Weights of a small contrastive image-text model: text encoder width 128, muon at rate 0.021.
Rows from expert 2 of block 2 of the image encoder, named by matrix and row number. Rows with one number belong to one neuron. Each number is 500 + 50 x the weight over its row's rms, rounded and kept within 0 to 999. All counts start at 0. Numbers have three digits each. After the name is the row's rms in percent of the matrix's.
# up: expert up (encoder.blocks.2.mlp.up, 4x256x256), inputs 128-255
# down: expert down (encoder.blocks.2.mlp.down, 4x256x256, transposed), outputs 128-255
up.208 097:573554508428558518505497499551517548508498580517516554511552434458354603510551531553482517498407560491551446551353475455463482470490594460536577489516440479447475493401589391473557474469478462544535511531461607455625496386463521535556504470465480452536541521477514518588411536572484453493518505484405549533424480493620473497462546479509533545568516465514516464522548412437502488491466
up.209 086:468506464445524512441516520472526455506461582580498477418526455494483577558450425446473496462478405474543530639483418482437543524475398516534439498454526525433427511481449532486529490475502519512532495559495479442499512472538492522499522539529515473565515563379467577491441491481628510521513527545620490563407510476502545551495480475630473563457476473485527598566379546452547586531564
up.210 094:595520595598488586463440502455612495509489519550528498491399489556414501500545474482484564533437521488536410537488486445566544450509449646489530493505512511511426510492553451475494529492471526521496481508518494477563441525423475445434549543446467571543496573568518451606578521468397541586436593501469546525509424546509495535572541488500467449338460559462517499514545524542462480491485
up.211 106:582482499512633416492513572463569541544493541434372534542475470498551471587498475525497480586472513558447464548471519431499516474437474533472461494574484527493563415569491509544395522508525481485438560476543489518493406548455526468445495500485508478554532517557333567528468496491402575531527538483470483582562436529501572505475497541483490532473466513520465455445497516514536496519556
up.212 096:479434462560405512457481451493457550507475402507506553474458418477563541580517480496539479538497549502484428564525384513440487586516579463530514508520486500501541651506400502509520518488538507579432571456419500476521500522546491532431540505462508544525454543478494503579400535463532426484497447538465488489520444577471575449477518474521477476587501373462438594600485497579554515520487
up.213 108:498396441582534590531528584438541518440611556473532576575438535447500547494426490494443500528458548487433462468460549470544545442526487470577479492516565535486493488535538523493427539561419483525489582503510446523539515501522492548533551582544473482483587456457469505566528504486487461540540516408474490477542449535468525490516587510503476524525473576530461448443544555522549594462493
up.214 100:407536516494488510453551509478535412401502555467532458538505498511503433488509486439500507613492532588572453492448466476480542533526501561469612590534506539494532484463549513578514454510512494468548468483467533506452513517599496499426408537471456484463529444533606496530607472466565511471521504448543454555534519494512548447451462527554445443516410448435500515437509426499572523450572
up.215 104:458521498502516495495556508490413457522552493419491521433349503420534524607553429490393464506424464534566548490492487494512542508525496483430596499550515392438516501551503562531518561463493502390513501525481517545588500575461469537600443542459469454507515536610499451491489503555511509547527499456454527467481407545448367542551506518514495515425443514495466476461530497464553358507510
up.216 094:513513524352445426466503461447434385409492527484533487494479480569481485435425578500507481462479460488489476468520451528474556479417466511388632638445485476539422439533455515505460520453456552439491510473463426482489530519527506487491502457467559484461471505553590542552452466482507492577478565560506532494444456529571426437468545414509548517479549479435448510458440467509517524503499
up.217 107:411528550485571503511426581546514561445402585498494551574476510448529518499528441512410475448574518488533504518433539411431489532483536573485510448450499439480402534484491558492425604428451541528520473530451478511519527435588463420491559511563480484490487478511531590469430484476533359531414511426512551552413461588503456548389485534481473449510556496489425550550487468479516410522487
up.218 098:541607418470630459557526479540533516507475537491414472509581429457524530513488482465524400534480481560474489393469462444490567531384439534504476491522352505530472623502483530491471519496516594478470553531467497395471413432440448506440549555527508497483604516490583526528472473574512477636454540529580449528479575552445407484516523448490432443575567521533447447547451566434485509434469
up.219 111:532545433514493569392362508557404484525435453479470468520490513564485520549456495511404439491451448473587510499432473461502515467519512601523541510399464544504482512509470460482550542546526494487564484530451545528497550313551517463563454400505560472539510494496514525526468504554560490505477470556539495534500542494431481458444465453526527538499582619475493416561495465517540428515465
up.220 096:491496528478520557389422547463554491468493488434553451474563509553455597575477509517505470497558499530544370468486439369530511542450502503438570528441488520587521449491509451551520481511519428415459519477448493506517574484439575415469555444492485504476543487496456469472588459543444507532521520418538502491496474483524448447468435413448589550515567491336586449417548507532455499433435
up.221 098:573461501520469423589491496463579589560450514493485536502492505523478434567519444553497495446450424530439589432437442492625469591460491522506595445437548418556446631478550511515556503430441544587435510541495505501455532523491476524549471523466384479544556488473458570488571414462459580475431525489539408458610540479550505529494515551465608472478527482564583506520488578392519602492614
up.222 100:505449485432465583501469509477498522540522445543467440484426572464522527495508478469515540556508444507576551514538483540488502489451543552481478451429437548445499623534372554530451434482450570548573478409455489463535508469453473433507486504483492512445517628388461473543508625483504503620500508452486495541574459494505528467543495654536479497517508502469555587484522416492568541496550
up.223 105:449642542518489590463409457568499577547577510486543529470471556529454562473512472543605492531523452536506511559456451495447621512539563506525585491509539611576414524469436466487448573490526492521547476616511556562376476539491462450546501458592562491402508463394475529644569458557560531577501515511420503422444521567515529506458552447452505482502479534553476435526546558521474387579557
up.224 099:482486542451493484470468470481526504522436598566574511442438384506467557480537504565493619521630449518513456582487526492506502462443520554556493475503495486456505601461566500485493538497384482479593560539456494597532537605484488501497439406483480524559577456530548502563524499548503492483520574508508443535615491497500458456522519464451467507555485489424501546560483585605569448396503
up.225 103:484462549424453574569459500591480592393506473526525521470547585487417576409485552510559546436536539524478429535497466504613511553517489463491485477505505522416537595477413465469457506565495352424413468526450439487552528462480510568435554527442594488462483497415474536469545544426477533500477579504465434582420570486561500530455527485506523538429480417428509474508439483520490470491504
up.226 090:504512564533464497450572602590596468546488505524519512555432527461444474523505511540412479429530567480499514554541524582495467522543630477511497440451467373515541354476519566507511481609438440511493548494571594503512531419484525585560538558537517492430489492522558495498489453387609387471495498476497451553488472468492555472359471468501359512486475454415406432498358523460526504506566
up.227 090:521482549470462406516482499527377473460498510491526503502509536544518502568477406573501572464492468478482400492514469465521593508438607505383498508531500545483536499494503591460440497510532466586467506588584513531451550493485530467540452525541576479464497552496472544561568447545398487591452465548498543523422450570467573495493480505381403571506594477551520505566438418417462539538494
up.228 095:635441511509598482538523518499574449562442460416594528531529521474481565535503428446532465485495476404473490549520502462528535530575505577511514443498570485459554505417496609506465467578479607521466545479559499468557513545495500551492543486413541502528539441608467549485507507436494561537552522486450454502569472427591414546428477521459510362481552536546508506402484411419587519501501
up.229 099:433481444511562492523483497434456470444495441466455474538476453521581553488585486564576527501490561564504423500555393423506480361481460541472506571564513478435555498498452491517481511635552493633439520494551503536550539439513545502618537488518538522534467489537530439491501541396511561591515493478489474505482477390507524511498567515558473501597455446560497549509477438479472496529557
up.230 095:600484451505611623510489578529514486419483518447421524581473512473485423455582502467440479524498458521544469522505564521448460450571502489533451465516507440541546464500484541542511554459484425515540483474599515583510474534494436479500406379543503509586536546519489524511515541568530535488607493462594460440448421474502568489517565558493457508426486505438435515532514387456412466459394
up.231 111:572486512503450494597468522549515465517525539498453520559510522415491512504488472550568521466553515513579504505496495425440528532472492432401476493516548403569466420451451523413450585511549494535459517478519483467505417460512478549448513501486433540472447536442429503498551456529492523497526470536444555421599493528493499435502644478465434522481506509515515529591560587566541508493516
up.232 106:534501531512509543534491418544508540584456541495427476523449523628528495407526417412516545487500434435591508536531532530505502489564482526505552437539497458510549464512484541534526466405484524455485460589497554573383492437560480425538479567475493443447527411448490463475477472558493503527524517539511549484512534443443465523483555408414500526459502441500484499539490481389422495500450
down.208 094:368541578486479495482571543508442517536469508572566440561429543526558519436572483483456519590591561509555523551452513467473456540552558408452472466514480570526521468429546504448482504588426470398402506470418554452479603533474521491525513457475485466514527473516466539469474415471422464472493542440552521452436418412572458486447499504565519591497510488498423491537558506568427511524483
down.209 079:468513531480445463486454521563526498459525513596512463476490496449467501526513452611586467521486486493509570388525524511478596450422614424386476452473443431549505494506568535470438443455445459493567522409505515493474467486449510485532518454475485477425518472486495446533551423509553500517548559498508507504448605487498503498483521451454446569479505512536474471491501583516447413550471
down.210 096:460483406428440523466547576499495574521519477504471525435514635506552500478502562489527430567448473502538512495458486550478504464481482496561462513417453606490515565561509513531560527503425533489439461544580505514531524494490560522495491450489487489468420519385418367515591534419520521501493447476457486543542532576503374511467534573443469531545523545480502465591473502548473456440522
down.211 102:509561495469450472471568491501579495439569469550560521441569494521492408519610484486497469497495513516540488468561552471502503467444561510488469613407421533447535489463450542472559520535504520605578502432579535497513459426543572370405446335443531442471506496401503519535462547507604534522522432457581485489434501461507477521475476461422485472508516527451595456476565516600500514393453
down.212 099:545617508435576488561537455559553549459430482491569476400431538478471490515512456459545518601471509417461460454531485581490579481445469491509500446509386542498457455526501423509450364443469492500560428528500420493570529509506432471459473600412464538457444471395494454524408467525544540444515438495565515424495514497542610601491388463404538543557497451444420531503456514516444472419493
down.213 111:535532513401570555483470482481704460413481490468453511466533477510551521482452499569506557518407542484450530561443497362515496586534426538453496491470494428557458517492546493537497570459480500374500504556531433437483486613378463460486480544536519450472571526513515470606537502517512538483549511414472545507470524529400542596506416455547529503524464459533484496548555484425427539585410
down.214 099:469408574516596450541484469537534548511510444503515573588462511527484536470475463473464520515514453461576467511532514567515530531572475525540533543533445552518454537573442522495540534471474487627452570575510583479443571457473577486492585549518475469496529475500506544433429458419596423511508645538540549552450551487476478458486509500554455532443548609457451490576500570494495498473530
down.215 102:499492533504490476491516444444545389398407550526609469468496520497438516484465511479468475500496456409484497524518470462484413495512529526550473482536555533478555574487533570551452524406430473571556474525541537524449412518564501516446512451520579511521553483378555461488557609549457559499500585594475490496588544478553546480464484514570551503516572552514459481468450517522496558451499
down.216 098:462479581502379474544443514415482581500609480458531542469547461452640605481553441540433552492522490507457552516462534492392450480395492465440525505548570401439546584509467490483439487491491494533531520501439558565489430513564474466500526471484497432542577479534535561489499547462383491406517446460474534542581532457507502571533522481589488494454509533567492498506456431466542492534452
down.217 098:482592585513548498560500481500487560506433515376545492504573527536437476486516509487583459507530517487493503459521444504357446515582450429399562488439482511518573514518489454492558527585528492426487455528445512538470467510491536495511448529479557421563484498470576568523515446506459398542503613491463594503472468585370438466566505454525531522515544516522525492581464433489514411550464
down.218 089:543537563509531472541590549430509474645516488551453499419465495517557482462493460396396519482583509475510582569400484554396450436457554481435573542441584528559572531511494486514448460526474504561600542473528534459536575568513479519528554453536460476544522483455460621518534448441489464479522499443556514474510525491485570553576392515532403493473545467443547538644516510479509487506616
down.219 121:534488622649459394486528481495586616508588505487448434510540507444463454498519501497660515619506547447446505454528543465530439385509472559442495438470591414477502509464476511589508540476537524494493391510449420507520475480470470463508409480544557459516538467494628490480459394578420436475505506511532520493487455550532537528451401477480529464536544501504508541473377506427563564507528
down.220 094:452588469541399485530554472515457430485505444575404480504539476590507500505593491450471447482557515459484542455447552560542484471537456480532550424546489498497574510511521489410483525477524470544540422542500460460528469544560595558423461517498499444464537519540474519518428462550435420437430548521565410528498564535572511519550485432448471563507500476532492425518461529550545541538464
down.221 101:454537476473521490492519556516498517574538573577542512534472569501494543512470453522539510445437497425514459485532527533478575425404589479537452529395443586467519466589568582442488566552501511455455481458518436559582514504412547482504498385444547519474545510534494473485592481532575423508509470604466495472493552458494557457514454467497506523451399587542418498429594470566418522503493
down.222 106:525530467514541445421546468545456505445471550608502518508517485580391599523465433454586491493480447488574438528448517491518487558526417552581470403453484469503438474497455564458555519527373487582562440573572472569461533421547547508581524557477521485475503488470533522472416458454478578494549545467600579476495611502427529473478511467529460486420531563541429497455512531491477354436485
down.223 105:471446482479478472379522427457504421492436480480422511500495524531423457578442531480480424581486583443601424481512496377605419487509522453550485487558463512540487530513548511508563489481547475498513500595503467436524483540474459511470460398502510502488479439455513525566508418577513562436489571454445383529578466382523520519467477519481507503471496524459543527533495562377573505512544
down.224 098:440414522559603445468566563537576454494428417552559563428489575493461530472567602444362498492461489534525445546487483512564487533528493530549582504407528545542521500516519519438492594523500584493606462488574570507465474442534495504523565493590548489531411491500481529471489507461535663463519492458656487512484482518534490479515507504538585534501573498510510454405531552520416468536519
down.225 096:404555508567492463500518555445567493595471524490456484470514525525452463523557541487447451477429497463524564440500510417503438490540546485444468484481545560516490513573537548494502506422571508540382473482539495551370559466451540493576398475437478591602475435639529484524550536458552440475482528510556486429486399509541469419501492519527494447493457543486570592488561501471490524539428
down.226 089:459477457493442369512400507498495514495524465488434459568492576471448455508576438505488481590491477409479506489479421491488480539583436518528523534521401542535472440466511369514579492527490488527492470489537483607523512423445526544450501576589659435480486464494558542442496530453437525458398456515566507535496559525552428575579544496499548538552455470514470448485519453477505522491422
down.227 094:487383434456472491584468532493477417423504526541548405444508489471442460380450488420500508477482451592585513456435564457446505455476475501565542472424368479511441434484513489502512388511526455518563456485558478473526517514505447503542530464465501499376458501500472484452515488456537476501509489496515549487529549458508469522472571534440488435537490448417449453455486534624484385560489
down.228 092:457566485452472573488488493461485605615525575474553458400542513455578521434494519535506485550490545451495579538455468508469453483458418505561449440546533538549451478480511498477529439548603445502472545480543625560437605562419437475448489507623526421483514472499514534535478496467482379482505567523438535519484642480515448448484589456449510505465548529428422490543521533493460433548496
down.229 089:560469449444519495520429443506509511500597453545548443468511489519428442529491572456453475446505531446514538454491463579426399533511525519531451451480419483478495476477472504469579512502594546462523415482611564456518427542509477357541582532486420573497422425458431505490519515423523467423473494474529495468554567529424545513440497480481547565427458439543537430523540504486480522531611
down.230 098:502613547473541540514475528468530524448495533574436525546472577599607645474430448479514468542496502506485440527540450553503439555547403435551466466528494470506539478461478517481499518486377516538422425541547443583574493422531613532514536419554540549504556530525537591480460507494489473485419553566537492571467454471587444442414502547470534487531483450480456534462519376472519551464458
down.231 106:445400516587444584470536541491606547495424478543537508478468462527484609544496480534406480425538515494489524518433485524542589533520540426416531553447512470485378542513567481558490441527519505485465442445451477503518474464527485597574511547489466458468450426459545426553578480494494570567465414473547470448521521559482570470565539553444520518508467533522541463614571513523551468504462
down.232 104:570507558532514450504523488347490480660555442609522391574622489529500498490485524477537464463523524435500574565432516426601489546532422469543506523440551546535504509508488460512462569490525542553557524496525532411489440505509462468568422446470491407458584494456425547555512540442470518528534524472524474596628484475500500457446511468473587526470495509510501457509521574565564520494529